config = dict(
    model='image super-resolution model',
    dataset='rendered scenes of toy objects such as cars, trees, mugs and chairs',
    image_size=32,
    rotation_deg=10,
    arch='unet',
    padding_mode='replicate',
    block='basic',
    init='xavier_uniform',
    optimizer='soap',
    lr=0.0026,
    max_precond_dim=1536,
    epochs=3.8,
    final_lr_fraction=0,
)
Rows from block 9, named by matrix and row number. Rows with one number belong to one channel. Each number is 128 + 32 x the weight over its row's rms, rounded and kept within 0 to 255. All counts start at 0. Numbers have three digits each. After the name is the row's rms in percent of the matrix's.
# convs0: first 3x3 conv (model.mid.0.convs.0.weight, 384x384x3x3), inputs 130-139, a 3x3 kernel for each
# convs1: second 3x3 conv (model.mid.0.convs.1.weight, 384x384x3x3, transposed), outputs 130-139, a 3x3 kernel for each
convs0.248 083:143116078029172168086168132099179082082116087097080121129146121083116088119067099070179135159122167131195146114107101127097096079128113107133149065090118127113155149122101162108164169128150151161121162120110190116099115124127111123122161118138160166122119109107144080127
convs1.248 101:138123071116103111126130138170126100084137162168166149108103101108150159084138089107166176136108130131160126108098129136167168123120125166083085065143126144105097111168128153098086098106141126131156168100124118096080097160150095145114129149140120087105097167128210121134
convs0.249 096:046066095117148135071129137130091115131096103115125118161152126106100143133117125222093104086139128097106121095090088161144113134151141108167140164186167168148149096156144161135123140145139197134122014108171055096125165098166112107106159114115097129158133114089123119115
convs1.249 107:145113103135135159159190141147123145131132116136100129082115096157182181138160173147126153111136081105124048132086054198139154112137206146134121103129149149128107150175126126134138117062091061087115073096106090092172158155086103130063095071052138172119171140137168113072
convs0.250 100:110127113192114170084132178178164154150098158115137107148094106109084145127145148141179180172179177096117149149097152138146161149113134141088129132096106113103155143214137150124109163137098137126122100126185194093124113099108152110088234118097126112114097098080134169101
convs1.250 098:171148125143168134074128096202136126125150133130096127049129107185127155119126153102077112092131135120102082192114071100097087125131192157162085183170080171134099197173121146201164101148154185118137120111094074158181150129132088123099144175129139063146103130147157161130
convs0.251 101:125161073200080193126176165109171123122142183097184148120094161142134132088150108126153115135145112148148080142125152147145165151115122128186165105121133132126104145136109125145103199098144131134162144100121134134162100100166143123149121123150078126062130120121082193138
convs1.251 112:140087121102141107125157125141127094150149077171179197185089147134159141128133098149081121113154159138142087094067071067084115138146192129107103104135122159119136130129043097079106116097121181141124151121089143056070114158133159079077157088153096186157163099083135143127
convs0.252 114:152095137056124144151097112175117127176127096112167165105116170126173155172129131158116154069178150142156137090160169134149197137167120184124135179122078152146202109159133122149157157103123169134090138132119157093113143130122158087111164101066116104128085144097135106124
convs1.252 098:125131065106079182131105166150132095105133161134157115145078121088103173148157124112076114107153129192108165141093142102134083080123121108157146120152112161123126165191197181139081167165145090165137092162148150155139171186197112176119139154147164103132147125139107100167
convs0.253 066:168131097121166164130137149090099117138164151079095117123164136130124046160134096216170182050077062066134123146123113131130178138143122125115080142103145114135122153104123171127168165141151170188138128135101074126132102124144060149103034114115119085114131210193124178132
convs1.253 075:075145094118128102153111134134106086104095174118158126069042105082101141107127102154142158074094149127085087096115092143125133096198169123152143145141137126156209144143105146101117187145083114062127077197145103123125098163145061098114064094140061131091132146183098125112
convs0.254 071:139151109177106118119102106138092175147130107153136143117075171096156163074149146102073139115142185101141124157152119127134115198083154146099100143053074132134127103110128126134127130162182145103111165139147108168148121150069127121130119145115100144147108071120127156157
convs1.254 083:092112145117104157138103147109121153163145143158146096123140095153123171143106150072179179131175128173124165139144110087140145158166182119122120120139081085146074100070139189087130154083104142155088102139085077147075168066134150160183184093074130134109132129052162111127
convs0.255 114:149144120137159138102101081113080085117134110123120114159151119102093138066095159135102102078102117146139135127112109133117113094138148131117094078160181101129129081164109139143108125134118126127128124129145122102096119121130139154109136156142125105126147137132122121122
convs1.255 103:140111104120097127104117123101102140156068109132099103147100034150072056067077076151176154111138103093142135176091083168131136074114103088121107145094128159107135092193162149181175120165156126109162154068092127077144151202155134115100112093053145172186119195175148113141
convs0.256 102:082181129081126122111099156181108054161208152120127141108124108122088136150122144133119163104093151077070148117167088150058088127137145171085017174147153164104174071170155126089133063072130112079090126135162105151132056109102111094085136104052074152154150155114130094113
convs1.256 094:122180125139133092108077127114119087078120189142157126061122096115094062166128176113109139119125093168113119121138089121098085104093120134158127164121145097179150140091121136179134141157121137108143121098171145148143162079083212086202093092112113136182150196141106117184
convs0.257 118:117086134123114074098071115124110129148094104153102103052150106175104116120117140069185120176100108117140136113066155191152117204077121129119131156137143108100132203083172102164137084170118145112164123103059153119106074111086085155129122136160144160108160180146144109172
convs1.257 102:143089115112099106107083091050139094155101120170148145171120129052163110068064133110122142097138149128124146068145153078117136111188174067074143190132101109138100090131140180182149162142120131148119173103127211146103112067073123154115114108141108136122177161086098121104
convs0.258 096:108091121139136121160204154183043120107091058237147138144077138100139099132107095086090103101184127189117158116119171103110062168117112079103162074153119175164114124147077157109051092141135090109128214095197115108145113116037112161125114100171190153137087133164118138095
convs1.258 097:075068104124117121159170126152129124130136122064156142042140149159170169138108080118128106122115153128123141109145076173157101087105125144140149160166146143132119139129142198158155096138178117103099061047142096121105178187192125123119114106164192178169183112114110143081
convs0.259 122:115080114081144150176095161141118142136096171167164141135083141140099141139176127104172183159110082132120100127095113142148165110157126051134152167144132118116104164123190123093098092157111139147110080200141118171123153069084165125127165098119094160099059159083099122108
convs1.259 127:127116122135070128130176140118081110073148159080100116116106072108144127127116108123147156125154108147081119107092117104155116091189124070085083091154174156148172154142180169081167128141170173158174124178156063194144144142128133072071072067117125147106113087093136075059
convs0.260 115:188136141175084138125105154065166143181079137125131071123176143162114127120117145184029115112176183120144165127143143162121143156083120131169189177128166156115120140111131155110096188106103085066119080126110061143118134148134141114098134105140188113114126127121177153087
convs1.260 102:123099122122179156090073099073147148139111103105102149069127132104116101172087124067108150112139111180118095120146108162077075134100157060122145155114129132128160122114094122135160099165133151086054135169157095185222163157099129130080065114076062181170159110162138111094
convs0.261 090:147105085152116137085149163177153113106063115110120118236093136100092082133132098138101127122097134096123135100105076104122172096133116160096093132132188120127149075136114128136161102112140116124160080108119100073066121056122056130105136144097128140123102164072100146103
convs1.261 097:124090108156092067145160103133181165174092132173080074065148101091092111110086120170138099114174120111170146123063109157129065109141182064143128168083127099075073168126118172132142115137137062185090102094120127118112104094149153150052183144075129131199091125160139145109
convs0.262 076:149145102132184149127139090116154102125112087119106148168191144128127117054151114141094103123128186149121143134122108150135128153128170106170056098125105113158127107059088141105130132174130130064105173111090168156118099131127138097087149096113142141105123184129138175137
convs1.262 085:152164120132129152130163102135102109168196156205214170068089160110099109146105115092144094160078107134129162168162214130097137113113165112159118144107138140171157084103166139118170167122156083107175106168130148076094071096059128080108069115083087064147137152118131193110
convs0.263 100:166133141171072021067095075026136117195121130144141153109158159107080119104100153190066119160165119174166157103157162121118115132104145125137143198112132139080118094148137042091065050102084153142169156208192096124126122115041119181108172184167191082154202089140103143120
convs1.263 098:153111127167125182143070112102064099135139166161104131189108133156087145199127119077166191130138113149164131164117067099118159134113159103046009101117130122148153138156127080139100105138121103180159079168156130126146140115109082182107080116107171107131147184142090117084
convs0.264 122:091155156154105113067142160089072045137212165124169139131096091216145140076154135086104155128114089085116105112140131090125184107075111148165155113135131127151133102126140139152127140134100196109109146090122085129162181108132117060127120070109116130126152212152157169143
convs1.264 130:127110074131155165171164162138093141117124141100134175134109106099194174142190203112141118102121162101147170101114102175128098108143163121069127161092107108084117123092116114038110126034089117078110095127130114115105156115090106107087125075141151174129107089077141056073
convs0.265 100:042149140051177152135098135135107147100141097142149111172106103092119177139164192166179105158139121123119119120060180166099120162120129123125175096138115137121100145142103140166090143162086127084134172104103178108138119158109160098156131107152160198096097169126118125147
convs1.265 102:133142140162135159104106103098116123055157185077187168156136140109145116108122181127129128090117121161149149069141146178121125102165149085072132138128131118106126126109147110066166138127108102143156147108114129159174139068099113115147164145151120135096148166193124152150
convs0.266 108:129100156112126140106084078120117185089090132230147123089109078167162183162142188113145113082145110136088133165162171079163110121144171136125174098048020103103103136134144089146105159152126106076106154126162097122137158131178099148138067173149147135115109125103179128108
convs1.266 095:146168177110173070106169116123056094111129159135137128100108101107105079119101143103142108119165083135156161149084120114153152118154089100068084128098085114076138108170070170128171116128194077128065101130103144128112159150102087153174164125131138129145146126147158122164
convs0.267 101:147160147078147138110129128112205134156106171159155127138149101137110163095131154092093183147145146129167150168155124162117113131102096126149121135106142084117099139150143180111100203139140127124100087155123138099099122087155091124144113170206127124149133110137146141132
convs1.267 095:119072099082146115141141116159120140125056089189028111047086104124121112158115110087115138144156137132109079122111088053062091108145130141114094148072101183102094118162122143108120154140087183138152083044147151109124146143092126159102111125142137158190178154157152184150
convs0.268 113:122170142175097149120149138108193165177051082146188147090114123110141115088178169169143139068153129153174138063132111168102125120088102125138162125163140126136105148108143162143144163151136102113120183070093107085150186181181138091119143158144095092160190118121136109149
convs1.268 106:177107106136187119115122115135136131135173147101120193113117120114116091114146114117092148108176134172136112175115126191144182115156129133125141062138173112169109193152082121075117135115148088113123094102113118141205098121137117101127124115093123169062183102122180139133
convs0.269 087:117072092112131114118162126107059137152135153131121122127108134153170093148118136124186146099024100087091136077144142124192157168157178121102163130154146094133173215092118088131091093115170157189157149170114105168132104148095128165121064137120070132084137119140133120125
convs1.269 088:144056105106137185154090121141121098128125177082190147125089060145167136162098135135128143132196120116085093144042115095177142108122123167132132065178177055133157121214199105092104137144100137030095090112152057099120183104123147080071148116071106106104152060083150137082
convs0.270 106:099111149100103114116096150143092186117205161123112114177116139101150080111132125098115197177213133108131081189109178085142109149107140142069165111125197140115140136145130107065118122147155138132165101177162129094102168098054087222193129129182093130161081208105159109133
convs1.270 102:090200168126107128159125132108171155109169125081117147127134138131116139105161116150107103119162138149127116135155177152132137127161172109188193101142097129145146089076165115152088144135088199133083140098092101115074135105167113082139124146154129131131071089152103130139
convs0.271 109:137117105167128172173118125091144123119108161164129149135099132082138128128134088149147165080064148187109116096153122106212086113081139122098141135118144154093117108114173170185137150094153163149130199084116111156136149131124104203053156146157152143126148090166121164110
convs1.271 100:109137127066116154098110111147164109140135141114177171087147114120125142130113073119081128105145145136119156124168144178158096118106104186168154181103116086147160127096098127175132165097110162125134125200163132152174092178148103083113107151141087179133105151094089071064
convs0.272 104:160148082138208176114118141123148124163192154157172139170144131110161125087148149030126172146118153090152159139121086090081051094118087119204156138068140119095174112204134135101108127107124153117086134138141122148151137111042123097162105166096139097194065143106125096132
convs1.272 100:119124121076094100087123132188122108092157099075117116078098120110095121124081158134098123161152152122149188148180132140156177138147154185109118109119094135118114113128113181130143178080096105160083160084102064081127083061146122129142097165119127148127162130145090127125
convs0.273 086:123126122149120093119100047123161145095128136114123103113124151111186117124140115190196093103125152121105103102154184130107112130082083147194154079096062119090108200127129113127127134126120177178089155160135079102115082099124085108113053108109183155110107080133128139125
convs1.273 083:123080138089104156076135112106107091129084164187131103145122125092054107093052040129142121150161066114185092133140128155118139099143121066092086169166148152117136141082142187160137172143108142088091111162133117190150096100139194094106173117114120109191142038081104047045
convs0.274 104:203151060049107115103106126109226185141118130115104144106163108110104139155135145117165192178129153170127172131096127059117113036135121100228189070142132102086138150164145116131087126109111110062132127132129137156132158087115167123143227172151174157180112137132109137108
convs1.274 106:146167136168078118130067119154151115154139169154100116117116074111119060133073135137116117118121111162165125116162202171136108133126126081157134131075157163079094134144100173144161167127172143173137150129069161115063066088128210145148161173188166118134200096116141108114
convs0.275 085:140175181147127087132194195124106120113090089082096095111177114109096129129120120082068091115160131100120085091181162112146087092091109167114156124104116096091156155078159204130120098128134115148142168082142121121143131103110085073058118143152113123147112112088081142117
convs1.275 091:099081067112106125130127107093146119108061087165146097091117099055127130083135127136100105136150144139131115161143154166073110101102102108129127137167117110187170171100140133200164161126156142098111067013074161087093175127127124131097123107041138090077130096130176103061
convs0.276 087:208157084145104115085097085186111150094106128121116138132098098187133167178066174115157179148120116138109139166138152136134161122126122155078074057100117070132159189131148076113167102161146107178136123093051108085130100127133176181154163143114097166131153089100120080092
convs1.276 098:174111164145152138084150102068148159184172145144173162087159128100087108116147101096090109109138188145128152146133155147125125139170123106152117139146105173080103154098181144120148190196114151177138204126079140146150096049075078106123086156108092111078095120141135106098
convs0.277 106:123138157184149092094092156088132090065150153117108143122149113134142124164123146110168101112147104162114147124075137118126160113106102168085111074149169146109122149143184132150128155211073143172118127138152201151161106159123102088114068178143155175126141180126120095120
convs1.277 103:086104075104112133126110103145124104136146091120122104092112057109129153136070168172097055130168159142096127086152160112114100107138118038129079109106137109163159154091139129141157102091128201104138111036112175150079123129097113110138138176123130151128085191139122132159
convs0.278 102:172044094154083145132145200138129168128118106105200171125122120146165146147133118100173081159141122090159143143146164131141162131156139131134147164128083114141124141124107154102100178098105117109084163137092097091088068139128118152121135106128107143124136152136085114133
convs1.278 113:100094112107133141088064130125115185146150095109143145160174100126119067157137080137083130100103152101140116107041090113131135154151170073135123111203141090149146106028107173085118145040104144091144139142174142172110133119119120152185113110124095064155130104108129093123
convs0.279 100:140124088170081065137140165063138207212149115187139129154112125119110108099118146118134121101147132163125125146128073128106116121092105125087110183129094103090100206164120082153162143145171105107129120104118106119141124101065137121145174161166102100117151123154108150151
convs1.279 087:126105077103082114143098091148075101154150142147183134090091139108092111086105064130170143157158167129171129160132061163151143102118091163107125152096111162149135120080164132167187184140166079092076105129103119106165144123150111101092131151080127144185110111147103108143
convs0.280 096:179141149179115088136147120133081100144092081165152136126149125114083106094087133064114161105083127160103129170138110114137207129103092186144073146126076163166143162127129105073119175162082151076103160119152106145128072156083121060097167142179123105115173116153153154126
convs1.280 098:134067169160133141122165133127152100078184140102177096116127091078090051102076086147119088147109150187115137142101152083110138123164119095050119095144131066118151113163173121090154118096160085118073124143081100126082203185177132095171071145125180187210150172152111119207
convs0.281 114:085158092120138175118152134113168133125100091076122084137167095117103132116140151159197090112126130164132096070189080160108159133095140079141144171127119104112160123183181123133104179111108159103126035098090097088110166128153142113117125132112157133142078102133104091106
convs1.281 109:122085078111173145155092119095148117112158132123163139146150124123187154107138094111176147126120083076113120107144125124133160184106121147114139101117180094109104136068107133059089082094120089124121159150163148125148126121110105103132122134158167109116168160136163119053